config.yaml
norm: "layernorm"
moe_every: 1
shared_expert: false
positions: "learned"
pooling: "mean"
loss: "cross_entropy"
grad_clip: 3.0
epochs: 30.1
Rows from block 2 of a small image classifier, named by matrix and row number. Rows with one number within an expert belong to one neuron, the router's apart. Each number is 128 + 24 x the weight over its row's rms, rounded and kept within 0 to 255. All counts start at 0. Numbers have three digits each.
Before each expert's rows are labels from the 100 images, of 14848, where the router gives the expert most weight on average: "responds to" is what is common among them. Only what is clearly more common there than usual is listed. The data: gratings and oriented noise at many angles and scales.
# router: router (model.blocks.2.mlp.router.weight, 4x192), inputs 64-127
# gate: expert gate (model.blocks.2.mlp.gate, 4x192x192), inputs 64-127
# up: expert up (model.blocks.2.mlp.up, 4x192x192), inputs 64-127
# down: expert down (model.blocks.2.mlp.down, 4x192x192, transposed), outputs 64-127

# expert 3
responds to: coloured; stripes at 45 degrees; dashes; angle: stripes at 60 degrees
router.3:108167117120137123135113106133157149096174145131109102124127119124130120098108147135157154123132119103122133099099144128145177144124116141125115131128122157103095077109117135127149119128186149
gate.0:122128176133123133156139105172116151100145138124131124059162175168102136096090109135122110095141094137153143132109144148120132114111110063135167109133136150156146150126129142087079163116115156
up.0:110124079157129094155145133111117117175136145173108077143117096120149064117112167133129142136143130098147094113119120122151140132100133144100141137137119077110127113084155113159191107179146124
down.0:144115104105120144163100107149149147117140134147151137118147138162085117141107117154112129122162126160095148149127173155123141131123107148147161118141132107132156147134109120144107152126152160
gate.1:163110093121119147162106142159134159123135140167160122104147137150092164140147131160092124121136130126111116133117152135167138093093112119164150139132115137137162176091125146141110164131084107
up.1:126112141133159131128144131089134077136089107121108119188120128115162118124142110102116125147125165107116092136168076152113092150150138160127106169137179084084112095139107125107159067136127149
down.1:117129105160132133145113160099118104163098113129117103142137152123067124113142113119109117153088160129095123145143114124116127113073114122101148111141128070097145140132117149140154119161091109
gate.2:163122113117107144129125112167162158104101110147128101100131128114106139103132144145134174104115109099088133135096156070158103126086131147146116100114124134087155120106110141142115140116116061
up.2:155117114119110140132127108156190140089111128164131093112130118086106104097128124134148189126129138111064135140123159083150100129123115164149115100100139115089145133088099120170131121141153110
down.2:144140157107147119145100068155138151074163123139153155148178102134145076149136113134119115105109127148101166119138130138153147095135076139144137117114111124171178135158104127149132146125159155
gate.3:122138115132071127118073092143145143103097129129144108093152193112105142102120102135124148107117115126143144145097151115102144113113114096138129102154107107125166133117116113114118173121104158
up.3:117148115146093126100090138155145135121111108142148117089116183120170101141176110123133142136110111122140144095129138109077109119110130107117096090099078134152157107146137110142131150131157162
down.3:122126151122122098149146113160114128125123130162151150082118131141131179149160109130119097077151101114131114148157089191103108102143117129161169125139154130135152148120111136117115153112121168
gate.4:120107128133111141140107114146145145120141099126142106091159128166101139118149114149117125129121117094107134121103167140122127094084112126132146105132128116138179136134135127118115131126082126
up.4:131117095157122152152094153126153116132128163133111094149162097138114147113160117123151111153127160100098143106161135115152131145092147137121160134128131134106140111106106120159177091124147104
down.4:133124132141159129102125151132160111100167144090132097171131160127124142100118143059167092108156137107091126113146107127162113134149137146133117156126147131111100145140139134131152121119162081
gate.5:139112131119091147135112101172144148106152117142152119084173150135095168127134111162102144128102113128144127169094162151119147129120130120142133098136133108117147130118117121082091141134089129
up.5:130117098165080133126081103125152105087155112130127105138156142123119126124120131143089128115105098113091124172146150166101142106118109117156135125177141116094130106104109151080131144137083172
down.5:147162158125134112108137142132099145111110128119122146110140125092171071134154149100153196121123120122089145139112106132121127132145100128120142141112099161108160176119156089159097144103086139
gate.6:156090123139071163097115153097115089141121101142142132157146118095118121155154119174154158167150155120113136154151142130152109090139089157113091120123128146130131101102076093153154112135147125
up.6:090163129127196097148141097157145170110130157106118121097119134155141134100107132082108103087118102130152119108103120126107151163123153102140174135128124120120128151152174162103091151106106127
down.6:104114156120163117156138125143122147139104147111147126110107151189146162112091119088100087106118113132122113128153137155099111152133181091174129148113135130156118127162147183092106135117134144
gate.7:090145121169088120118141130102130128119159134126140140113173153133082134106117062133154133148152119144165164132132105121103144103123100132140132101138108147132165152111121135109095137113097141
up.7:094149116175112104118125145091130111138156127122138127129166161141089145089099057115156112159154119131167155132142116121125146120134101119124124119149099155115158144097121138115125122119113139
down.7:107172114159142085141100108159140133119140110128099132111133164128114117129107132116106076111102106127133129112132136106071128115125097123081165109173134118103151147125126192143125167143124111
gate.8:139116133103123138123156120151141134141139118133155144085137166138101163139094117168113141149117107156116125150096140161134133125131140103125152117104114082131171163118133107107077157130076135
up.8:109124082140122146156103155145139129124162146129139099156154143118098121095136113167153146131142178114093129080117087125138160131105106124142100101103117149098127105097108161168149070142151159
down.8:140085165123103174105174122120117156111133137104131153128130130116127139143142109161139159124142128163147143154143122161179136113182129139139122147121144144148173137128087087095094121075071117
gate.9:122154143149114127131127113143103121113153120142140120105164126158094161102111075156123120115129081129136141161111117137138132112123118100141116117131135103119161127091108132112104145126127142
up.9:124151167143167116152093144123119125068198120122133106102168139148116108139114145118132096141142115081119150098157149161142120104102137137131133126117139148138139123141115165135126096122166117
down.9:162100108164148156098139182120169126110140114091137134173158179134099153149149120109149119149110131130092148134173126121163118130104140144130088115112167143142125121149093155144149092146148103
gate.10:136116133147120149129135099140138118130128099139160108097166154139094155126141121146099110135097124122148129143140147137122106141106111110150122132101136105120168138102102124108101140137077138
up.10:121159137133125095137117112147106113106161080110138126093131123145097132137067112107135120119136120113134142120090141168123157084122135117115105153139121125097094141114165138106122154111162157
down.10:170140173119146130120102138120116100129103132117160146143099135125124121138135108135161085120134144110092155150177112124097116133086119162169076154122167131164124083143089168134150100086160129
gate.11:136133171148123124127136143150141124109142103131161124087165153132093130139141095114092137102100096125139150131138151155114111098113115117133133122121131100117198152123141120146092163126091175
up.11:145114122150101136127155147124083109164117101127164140121137113127141158131152145137107135133093140117126117149138120133138102133182118093128118157074126127170147116117184132113101159113120109
down.11:091145158114106097140083089133094128123104155143123100146106088128119097107111122082104082137144115112146116125104087166074120140111114133132165144143096142102158117125164162162122107121149140
gate.12:171135117094134142135097152128121175090124121120136137119130116113129114170178153182110171138112162135102155115119192122158111157114128146132102110094111100088145128143142111152112134136130147
up.12:115142113132144137143104138128104175125119077124127136121127137140153134158129141149071141138072124132129134106080144109137097153119149113141105088074125133085118135135157136120115115147148132
down.12:109154125161163107096132079105098130163116146126119156109141157118117101120146134122130108163129129136134138104113103098060157144160121134105141132148100140150147135134147140126121105105114123
gate.13:117124123149118123130128128150159126108125121142156119104143146142089166112142115131097139133108126131156167117106126121116140131118098107141146074115114130098158159140106133113085144111107124
up.13:118164114133135089127100118086117124102157127117119118132145130162145100138139155106155107118136118091119133114156114121109164102136110130132116178134122156165090091121138127103146099104123141
down.13:125106173119136151112131158100125148129121136074112164114118126100145147132114124130183175083119153148155111150132118120146151175193183122147114152123142146148091105137121126088106117090141158
gate.14:125114150160114153139141111136130132107124074141136136111164159140086146128129093169091126134100126128127125127120125111133125101126132117143137126119119120127141164113108132113096136160048136
up.14:122148111107130086137101139130124128138141195135111102135118122120158094114120145097171140135171123115132159124131131158104145147121106135114130126154131127121143103128156123131159123104226134
down.14:103134111130162125135148159126180161140129151178108112131146088163097160096122129118149147115153145088152096112112128145137128151123146095146143168133136104131104129079164144138108094158121088

# expert 1
responds to: low contrast; windowed patch; scale: very coarse; stripes at 90 degrees
router.1:131058110121131159132142152162137124158086149129105113117108106112132163076123149112104149093120131141169105182119148127128122174147149078113140115142117087114115141132156109140104151138114152
gate.0:150159146124099142133117100144097110112196103126173138124165146125124086155130127155153156139141098119085150123101122152101115092079112141144117147146162146131141128107082131109102133115125110
up.0:128125094092120102119131122109136148140130160128131166123094148109116185144109145107097083149162149168116111157137161135148167111108138168118152118148112145058152160146148119121124134107130082
down.0:121106115129133128148117148123160116123161072142152077106159154140085148082124103137102101134111136120128124113103153184162131143139132094157124156112159126151169133124115162065120135114171124
gate.1:105129120122155113137110111100095158138122142099152130137113162165157157133085141106120086151105143159112120131137146110078142137160140114155097170115123143142115125148148160095117113096126115
up.1:112125107117148118139111089109099155137123157101149133137112165161159170119066133094118085137115146158106129136132137128081156147173137121160109170118117140131119123144147158095124102094130117
down.1:118140187157140114118137111101116092107129099147136131164151143092151071142166105115157128161120160122117148139139129099175123117134126164090092153105111136124172139121105139176131079130094156
gate.2:096101101160097118124124131146135096162103134140114097144121109113113162079098115117126115126133115125155104181145120161128116148094145090118119155142142091109104111106139121125134142127113148
up.2:138177145108157113152120097121126149093166107134133144126135141149146079160129137124112124147102132109093149068102122112137144110152115168142149113123090144129141136149128146131131111131145122
down.2:087120103124109130131156167185150147177129119141113125072115108148095152119112135151087152090082100132160115104125159137108104181133144076162163108150123095117099142143155092124110176137133154
gate.3:126140142133108113123106076148127130113182074150165109101159148142107118159115118138116127130115091089117172133115143137126136061095108132147130125134132141123169123136123146102113176137099118
up.3:118108136125124096115133116145105091155137104171118125133131124118136160143114106107119105138124106135101151138142120141167090085105158149124103108127160119152122120112114121121162151123135130
down.3:110163109129123084150074144111099128111192124137120115064150130156106151119136161144095150088115121110126118092082118138077164143131115084109143126122090150128131104122129177125136124139150126
gate.4:144113113116144135161123137138134145113148115108164134130130159147126129160111139130075117144102138136082125114144163133103112117114152142156106126084142122108126133150097134123152112157131144
up.4:147103093110149150152125142136150141113131134110154136138112157130138121161138146130083121138102155148083123123148163118096114129117154151145096111083138128113112131155095130148156096162125152
down.4:138116161155139162129149149095114128138091134100153166142118129129130109161145117147124134151114157172131166135156142073135119127122127148135108117109100134118165157151112140161104096122101125
gate.5:146096164093161124117154155167117089150105137136117115135110105130147169098145127097126096117130105114148096148186144154115072156121185113128115159121172082129119112116132132107126157125076135
up.5:143076155093138143104159173165114117157094151125102129117097102122154174113158146101131131102129104125164104158165160136124078154135165107104118140130160088124119133124145112102097165124067130
down.5:178114150123155127140112111094133110086113159123147131182122134109156115145141124094155100153205158120091143138153095130139160094106107186106114126117149155099154113131081126152157090124140120
gate.6:112131160149110146133122094156112133122151090128134146117134163133115113148090111158127144124115125111083135140089117157147122092087082123143141134137160150128147151115130130101111142122132120
up.6:115138106156116127157148094142162131114120134110147133116117120147136111093104123105135102145106137128165112151142113138135130131144133114153109121137106113123082137156105136116123139144158127
down.6:095181178156126125135156104115122141082161124143141098162140117100128112135171118161094148159129153102140133113137103128177150116163116162121140115096094128127155115134118121174129084150155129
gate.7:131164120143095121109119094111114138094186114130158122123165148162145106131127118150122136157143123099086170113115135149134131108108095175147149141134126148125153101095116137112117118137115115
up.7:112130127157137112117153154120133091096101121137055140170133124100149070112162099133123115156124119093137105143137105088130120146117150119120125144165108108105090137111131153116116121178146092
down.7:133119099144100139135161132104118127141108165146100117135159076103146131109151137112149147110121159097154100110170091129122116176181144136118122108129113115099124154113150147153124096163102139
gate.8:143129143113105152116117071135134139103161116135165114121146175137127121128104130173124152163115117116126128119106131147100145092124106131134147118163158173137148118132106140096122141159144118
up.8:102141076143153109139111180120140149141104133090098129124132086144109141111143121087123115092135127157133144137144120123162115151118163119098119148107092095121107141150153134120118111127083143
down.8:112147126144147118141118123132165131143148109161130147110108118167145105122112129129099099107107106131141120101152161114139122157100116137146194137146091119136144160114139134066112145148086171
gate.9:127092133120170130165160162160123116157093153117103094121111097125137183085145134087116105093125125110147091156150130140121109167128177078126124151104136097114092098115159136147134136136114149
up.9:124165124140092120093096095091135130097167100141155160135150160137115072170109114170142145164129129142108167101110122121135148084125083172132135116152125156144162159139095127109123120120136102
down.9:093122088132095139134145155171141144148139107123120131087123110140087156114115143170068148102065105141153127116112156126097087159145140074164142123135108100126094129141165119098107173125123136
gate.10:151110118104171134172169153151133135157102144098126147124100125182121213118095137085122091082117118161129102134162144118149115152132166080144135149129166112133098141158126158099124149134108097
up.10:101145140152083122084085101104126119101153110160129104135153130074133041135161120170138167168145135095124152120093117140109140103124087177112121108127088141125156114100133100156135105124150161
down.10:097118084111084134120136137174121142147141128122103120101115089127097156111106162166084160108102099132170109111106146148086111164156127090163147115143108123144088114125171092106106163127159156
gate.11:103142145132102135107092090120161131098165107126143113116186161140075127146096096161128125128121094124113167108112140149139141099092096155138106147138147147118141122105109133100111137103142109
up.11:135157158117156125128156129149130177114135125153158117058154137120112124108152157132127168064114124106134139116070134127161119093144143096119191101126109135113144146129126142098110187157109135
down.11:126164189136107146075139144116129133112151083141144152112096129095137087160148177145128155112083118135133130127139132089106072142116122135097076126126125145130153138134155142127098133102115097
gate.12:122143128152107111146090116137131140066190100117159126087144191135105133134126130143109130110108111126095161087113156117097146114136107128132121121111133159117140137128116143102111136129149144
up.12:149112167105119148106163130115119125159090133151108136158113060107163119138157125126179149150179125115143101158136106150179093106106111160130137146136153094150136140106121095141110147120122109
down.12:099156047135110106118104130144173120122193094122133111134143132158103140133105113114136126114130079111137122100118128150118130121118133114117136152163133126151100117096128149106125137130155133
gate.13:113135170128143112113136113133138112128167096153167085121164131124116122117151080129131134113125108076109119133124113170140110072124143126152129167094160103187161087094116138114149137128134184
up.13:129096116161139163104138174120142116131136129096158131168121110104144117188158135139127146118129141151142138131133135123181088153153098135131133153151163126127121139126116122145171105150160088
down.13:153086151114133177148170151114127120126115109107122153109123143123096113146135122114135122166121148160105144137137138090188142118112115128131139107147138142059149163112091111124115129115079178
gate.14:125160171140109130128089092144125100082163109146148118121162145147104100117100117151108106139112097103080163108133123127114111079103093158148135119124147124146148128107094134109123152145164166
up.14:099110124128145101148128140151094068110112112148110098131146098147129144122135136110107091154107069106128091182141142178160134114078146076098115145111156104122069129123164089117135151145163164
down.14:145119136120093150126153131117112118143117142094130176141117118126109092145152106150077100190157132141129122111158100130071117120114105165153125107117135137133149119187103108123104129079135120

# expert 0
responds to: coloured; dashes; stripes at 15 degrees; angle: stripes at 0 degrees
router.0:123131195132163106116163141109107107137121096102155132146127158135141140146123092105140085146107129115100112121158079144071076110147165131158090162066156175155121098113119158126135111112138091
gate.0:104122111140092139132118105168148145133152124117101111100156163119060113099098134130127162120141120132117120146074174135137151129111108114115132087155136133084127149101113104120120141158138105
up.0:140177124119146098124140111099090144154141127130122147081126100128156105143137130111136093160149121092139139088116153141094123123126116144114111126106089160107139116135124122116117120118123129
down.0:098155079154101111139096097114155140126141115158138159110153126134110137147113131121137141124147136135161166135140170119157191132108108121127164121183109124122135206146132144137128156130105144
gate.1:140126136101091152160089135160149156152160136155108106083159153120085140107135150142131154119135107119134130129037159132145141120090087129099156124131162132123149116098154115118091163152104117
up.1:104124107101126111131171102153114113123094155138129134129109101102153124105123150104129094170137085150110120129070100132129130140134112150132144140074110117117149092105139116132106141104130150
down.1:113100137108118116182135160162102126114141127115144125105160124118116176125110106148069141121105090129114122128106134131107103145112115095118142117108132092105155123137125131124130149132115160
gate.2:111141112137088126123098135165157141115124131151126098092188130105085142094131123139132143108153112104149156153109163141101174141079087104104149099158094123071154143100136101131088150143139137
up.2:096129111125100118075122085113149144128112103139158123135155143143130169147122101148123132136115115092175130142094061176126155120180158105129137140129127125149120121121111115080104146093070126
down.2:114125132109094121145108110135132152173085147128091118104115147109171154075132137083187152138158128143157119145107122146131149157089101118114118137176156125141122138102134100095101125097070094
gate.3:110149110125106141111094147141150140140171117139111113091139136130089148096084116138157150117150107132132144146107164135163124121133087120124137116137104144086142139116111117118097154157146132
up.3:147120145137136117124117122113124128100112118127170150156150152137152090183176166134101112125107137146129121118141119122110125094112158115117126121142153118177144146157144133124117125095114137
down.3:113128135129131105101122158079100139139108153126111136133164101130146098141183122136106125137113145129152136103124111111138151137162132158123142136116090108115111120126148113158128107124109144
gate.4:118106118132102174131110119187164144148105136132107115072164149140091184099127137160139154109147121127152127157057151113108154143093113105125150097149131143089149130105136121118088170116123116
up.4:138118109174150156101116123115147163092171112094128119151149154118157077135138158117122147135099120129125096107118128113117131127128150108107137118136095128166120159126160143131145081136093127
down.4:150137122122101155113150102118127130131118142115128156136099107092116122153110131111163158161129149169138140143142098105169157113132151134155130144163093121184122132134141098155126123115081155
gate.5:152129125087102151161127122189169171119128141124109118096132158162094171108114170131125162086147139151126115128116203097150142150076113111123167089134139120084133189125131123112096169161122119
up.5:136122117143119154151133062135125150080133121150149153131131106130151107148150121145131075118145147126105145123127136157160144076147142148174142147127120142132142133184123136102128114121098116
down.5:122109072159119169145129129118127144144089155082133130169119120129103103134121138121108121148104169164151149137134100124186150121093116134148131131130093121093135107125151139171146113099116101
gate.6:121130087126091133132077134150160163097187130143139113080157134142060140137111154156156146105147084142142146129082187131152156129129111131127165093172132137118153142113128106118105157142142168
up.6:157105156137185131140197102130112120147089119134128129150127114113158134134168110124089119138104183107105114144150078125130106130142146115129100168072117097156136111142134143132153092150099083
down.6:155072108138138148143124187138158132152091125162106092153114137112152103101144143163137144130110167129117079123143117074101112153103165115165126101131124116104078114131156113180166108156142114
gate.7:145120143135160115131137192101108100169099117120118164153079108132157090161150145088111113158113128152134079124166131119111096141125163143087115134118134113133111172165134117168139110144139107
up.7:115127116109098148138116074164153162088155132136140096092171154139096168097101116172141145096143117107115172131089138134146157122136102111174138122138134140127138094097115139080111156124127158
down.7:144115123067109134156149050141143144131138130130137093149158141147137163110112085121153133143141143122090120161077109168183145116128122116181111182119161118166126104082116132107139140113118125
gate.8:111119131119107131133124141171177135113157122149110104064180183126092148101129141131133135104151096119136119155087170155143144105119113102123151113162151127134134138112118120094090209139129142
up.8:140104178112162108123197104158161114089125092112128142095156185126154142133132112106125104112122100133090125103153133124106102101163164118134092111099162138176122141141113133114104176141155154
down.8:167111151102167121152157141147106095113142109116143100161114146161154136136122134136107111162118161132073110102156117139116075115110144138141104156090160123104139090113117136130181114146125099
gate.9:125127130138113168124123102185179165104135129149090084109187148132096119090081157157142167099133120132124145139081159135126161135138113123136132128146118132110156139092126119102120116153131142
up.9:107111130136118132120095095132138175149097130111130121113174195153130163105087104142129137117094094132173154125089151120078147150140161108113126102125098132164127109116145136077082154083122111
down.9:149148119132163119110100099114122131142094170121130151146108151118158134147131118111162073130153165165128133128130099128161178120158142132109181110152095104153144147163159129160150091135117142
gate.10:131142137146099124146106115137143139071186080132135108117220188138060128131109133142111137126118098108088151129103154159148131116115095118119121130152119137114140133095118132104118160150146173
up.10:144137158146123117126141106131136137091172071147148093114191146134095126142128101159120130117124091088097135125099121142147119107097107133148104150110146109161132083109133140123117163157122179
down.10:131113061155101140086096111105194153089126127081137157146137114120100122135128119145133151152134121162150134137141134140100111139114113139148087149107125127124122099120119117095108092108136153
gate.11:125140113142098129138083141131145165137164109139116113090162169142090132124112128157128150121130085140120122104088147157164148120127098124103142101128104142131146142094126103107081155138112112
up.11:107124117097129159127135117149153161165098150093113104102120107117142161110125153118151141100151135078153106134103149094130139159157134110159167108127145168113115097106139161130154127105144103
down.11:110143122159165100134118147107122114128124137108143116165137136154135103132150117112128064128136154116099133120160111113124160128132145137179148128137114138141101114130110181147178068122126149
gate.12:127145108106081128148087146155150167134171106136132114080139145134117139107126157165135154108119105125125119110087195115111146139116105120129125095150129118096145133105123106122095187147128109
up.12:115151141153119121127129081108111135106104150144150119163127140131118096113109097144151118166144146091144137194124044151140172098138091127146165182134157149163131118123124160104167094083133110
down.12:096142102163079145098139104099141166139130126121132150122167114125099153151145110144101113120129128113156155145115123141141166071112121109130138146158117100106147151160111125089111141097090148
gate.13:082167102149129109141093118126118133150181120124079065119136130126136120063107142123153136105105100090166100122062128130115123155135139086106129132135111120128096096102152129131140127139158140
up.13:166094127104116161111144130137153127100086139136178180135138129116106140186156113152099137142157158172093166148172146134156147098110111164158140108130136122116162151145104112130108139128095125
down.13:180088126104112143142155159120130102153089115138139138174108113110159106146174095132152130148143158125106126121177078111148095121152138174139094135111160137167127137130057129152162090133108106
gate.14:153120148103117136166088133172163148093138129158131110084142178148100153098089155145128149103145130119095123115100179137143134138085118114136146085169150120101115145118099133120105161173152143
up.14:148119138081151128174115147147149152101135138116126105146119173154097122115121172144152150124115147155112120073119170121144146154127142125109120120125169133124084110099103144158154112157212138
down.14:151098162070073131162162093153131110167106144126112118124103127115120150124123153088108142140159114118111090146131107157165113159100130135109140170148182077119124135109113113098118169138082107

# expert 2
responds to: low contrast; windowed patch; stripes at 150 degrees; angle: stripes at 135 degrees
router.2:144142073137089121128094090106117144111128140154145154131136114126122087166155132168110132136154161157115161116130134113186170106122086150119162111166090108140153165152128111132125124130092116
gate.0:078123159138116139121161115141131130114152107140127096106161176143107145096111099146128132109119101090138125128107103132106120111101128114141124129127163163109146091087141158093127142122122151
up.0:109134152108148114121149141145062083143122112108110164115111096150170121178141124118111112202101114136145139143118122132134075114136153144117138166117151073148146133164153100098129126139103129
down.0:135146140120155140125120131102115096152111133139148128115113072166176118132159097131132088120131137122110110130155108124141132119143136130129138163119117134186112130193123132101129153104087102
gate.1:110137142140093117133149117140134122134156112135126103102143159142122147085072124148128130138104084094127129119088117125083134132109131088144124139112169160095114105094116153086102157136130132
up.1:123147146125105117116107109097141112177130131150131081109112131083142131093125112132154111109160134098132097142112092148072147113119116129126155172125153109130119107093151142113123128086110091
down.1:160165147088129120149089169131115124109142146154114126111075115097129099119146156102128128120147167121121128139133165116145113135187106135121151115149114100132174121123127130148118156135133130
gate.2:088129144143112143115125136128137108095157084123127099118155168122108137093096119143140160134087097101131141136101162114102118119105121102140118136129156126110123104090147143086122151135153169
up.2:113113085153132128110098133084152092076149089124151158162140185140098089138120096126150087155098146148122135135143089113119115099150120128151112150128136115151104104141113156128140113120143178
down.2:141144127107114104109149095112142099142126144146115155149124112073149100132155135130160148162186139114122143159120103143153140102135097143117132148132135134074164149121115088143142140095110135
gate.3:079130121130104093116151121142159132130157112118114105104161151124116156074110120137125144108113093104126119141088111132073116117089126078138130124096129158120142105102142138099103153119112092
up.3:121149189126140088141187135156122085160141090148112119118105147122138099145132151086097109122130127110124116150135154146127098131121119140104141152133141131090133133128155120127135163167122167
down.3:084115134196086150105137144129135071118134110139136138131104083131113120116132124127105145149107152141138128127178145130080079138132164120143127154132129096101137166133145117108106140137144149
gate.4:103127077162113116146117081161128136101173123153118096131153125130122150100108126096121133109114114105118144155082137118098153130076102083135139122128133124082148123103161153123134146141158117
up.4:149106157090136166157120187136140127133078132105145121161138133139105128114145110132138108132119150129125126074151089119171101143143120136166116156126132152170115097124106153158168067108118125
down.4:151093105134094180148110183132135144159095135131147122103115134148119155110095128169155173120153153170121132123131174085120149144097120109143124107153104138084126170118122105103110144137124118
gate.5:123132129141106101111126113139140100113150090131103083125147173117107140095079118125122147147130115089119081143112120161112111132108118115102105149107151136103098090076124120107125150130113151
up.5:131132124106151151139105138121109157128118146120149175123129079146150116155188140122134112097116125160131174117132127101147139124120137138154148105128107127148172153175143144146128110119112094
down.5:122078113119150176134158159160117151152076140125142140152095109138127137146127156125096144141110161162137120122114167112157109164157150102163140123108114121160134131145144134140115109136128057
gate.6:118149137143112105120096112130126113086177048172121110128153124109146126126131118137144143121115124086110130117109112127096136120113117132133064166116123150113123103100132141133136131135169109
up.6:146103120093161144151141144134121133179091184111154133124115148153104139128114125120117091125144133159118124150152131134163120129134146126138190127142146107142138140138116133104130130124069126
down.6:145110126115133159164087193146180164128103151117136109110092112180113133127140159158137139118160169122127109115154156136112111169081157115165116158113124152122105105131120146124144110122129103
gate.7:075150126138096135107132113136131141134161097148129097117172161113121108080116099155148165115120095109142133148081108143099127086092111113128137123133140165097153109094127142097117133134130121
up.7:125133126122126127124124129126133140127106131106148130121124118133108109112154110159110118122143158127137117164105104153113127121092152105160144117111134113061189131153121144113127151110115078
down.7:124136117159120133146134110119130159141123103129141137099145114114160096141136112176155123078120111115136149142147112131127163112162128093077130118125129146171163123161126142096117142117093202
gate.8:127134174120133142152155113139180155103157113104128102086171192157089130100105117138163137110127099114107134140108150145122127134091125115152124113114155160133134107103117142082111135125136123
up.8:119137199128147127156159118126180154106157145107108133092158182163110116112105123114157123102147110130123142121139153138107125125122125127135150103146149142147134130131105132071110135121142137
down.8:085173120189156097123107132116105113129143115133118101130133111127145115113150108110104109136120123095159096097120112132147122138135139123129123171121087123149102097100156161134135069147104132
gate.9:091124146145125128120162083145157141113154103130116103073141167104129137106117130109132137095117086082135126150088111134063128123131122115161125126115159178134138102097120150060113154138143155
up.9:097146101162100118137084145063124109138185136161136112129148122143086089132119118151131142143165144073127126153103108134152167096117101160113105172113096126154120084130101122156144112126094144
down.9:154127092110100149144087133156113134133104136144119081120132084114133161100162139121141162112140151119126117156117124148148141136110154121136116127119105117091145106120142120152135136157153106
gate.10:139107122125127143119128129114150101126120091124166127150149159124119133139111090169139100152123135115078154143153117134120115111083132137183063172097160131104135123095094147129167109153095129
up.10:124168156138120086132114113143123113086172095152134136115177166146104123147118125136096112152126110123117162112128140150110147101074103135100142114165122126095174176142128130123119144120102158
down.10:150127132138145115133097146123101084165124090197104109143131113093146098128145142117159134155124155088106078113129119100159122143117139160110119142127133103085121132096149116202170103187100084
gate.11:139135091101168102123107139095116122139114145118158144191106100099155103161155157119128102169129174132096122126167115120141136116124128160132122166122128136118143120141145140166167081100121083
up.11:126135117106175105160111154131117157143123167106102131122104113128144126132132194107126135107118145143151095118116149119128120157150144123096162114133130132127108130140181133136130124128198109
down.11:155144095125122103105117096105140134091140134104148176144080146121146118183147137139112094112130140133116174093176090101071122130138088170041097112103149162144143133164110163109103134117142171
gate.12:100142162135141133147141123136168167111142141108142124091148146168071129105107121077122112109142105136144158153135151153068130140117108115155155140138138132082150139114140147113096151118117141
up.12:121156153145151115164151092115160154098152143124159141102159139175086106130124098089172103103135135139135149148139115143112136116124116132150152129134123120139158158128129134096114142114134162
down.12:115145129160176091151147121099110112154148109119134110170147100157147124134113105120100110141117144091112091087127096142161104130127162149173111176109131112149098088113132150135165054154131117
gate.13:101126099141114118138107126127163112100144119137116067139167154144111137059094104123135139103128114094128138128107129095108141145115109110148120160111164153090095087096124169130137128128125152
up.13:122113125128132122105104152102142121080114142128142126159154171132118129068127068126151123130158155116097145156161078115116167121152101134150113144121159151139127131076084147132141117115137171
down.13:134113156116120157149129128174143146106129121137137104142099141119115126137089140161125171116116130143114112153075175147162145119087167108148125117132108109105161145112127125096102153186106128
gate.14:093133149170113138117150133168142117129152098128115094112150169126095144085101101148145117114119109091136117132089092154102103129096135093150117168122150178096109082089147146086122146113121123
up.14:145125128116151133180115141118153125134140171141149124133134115126155121136131151128097120143122143147102148132179154117158141132119127139142136108159124107110132141145099123172167088184175117
down.14:109131135095134139122120156141149126142173098078125133156120162146092162147111125170135136103127134136116091119148127118135105144145142102199099179129155148100137145121096158103127128098118091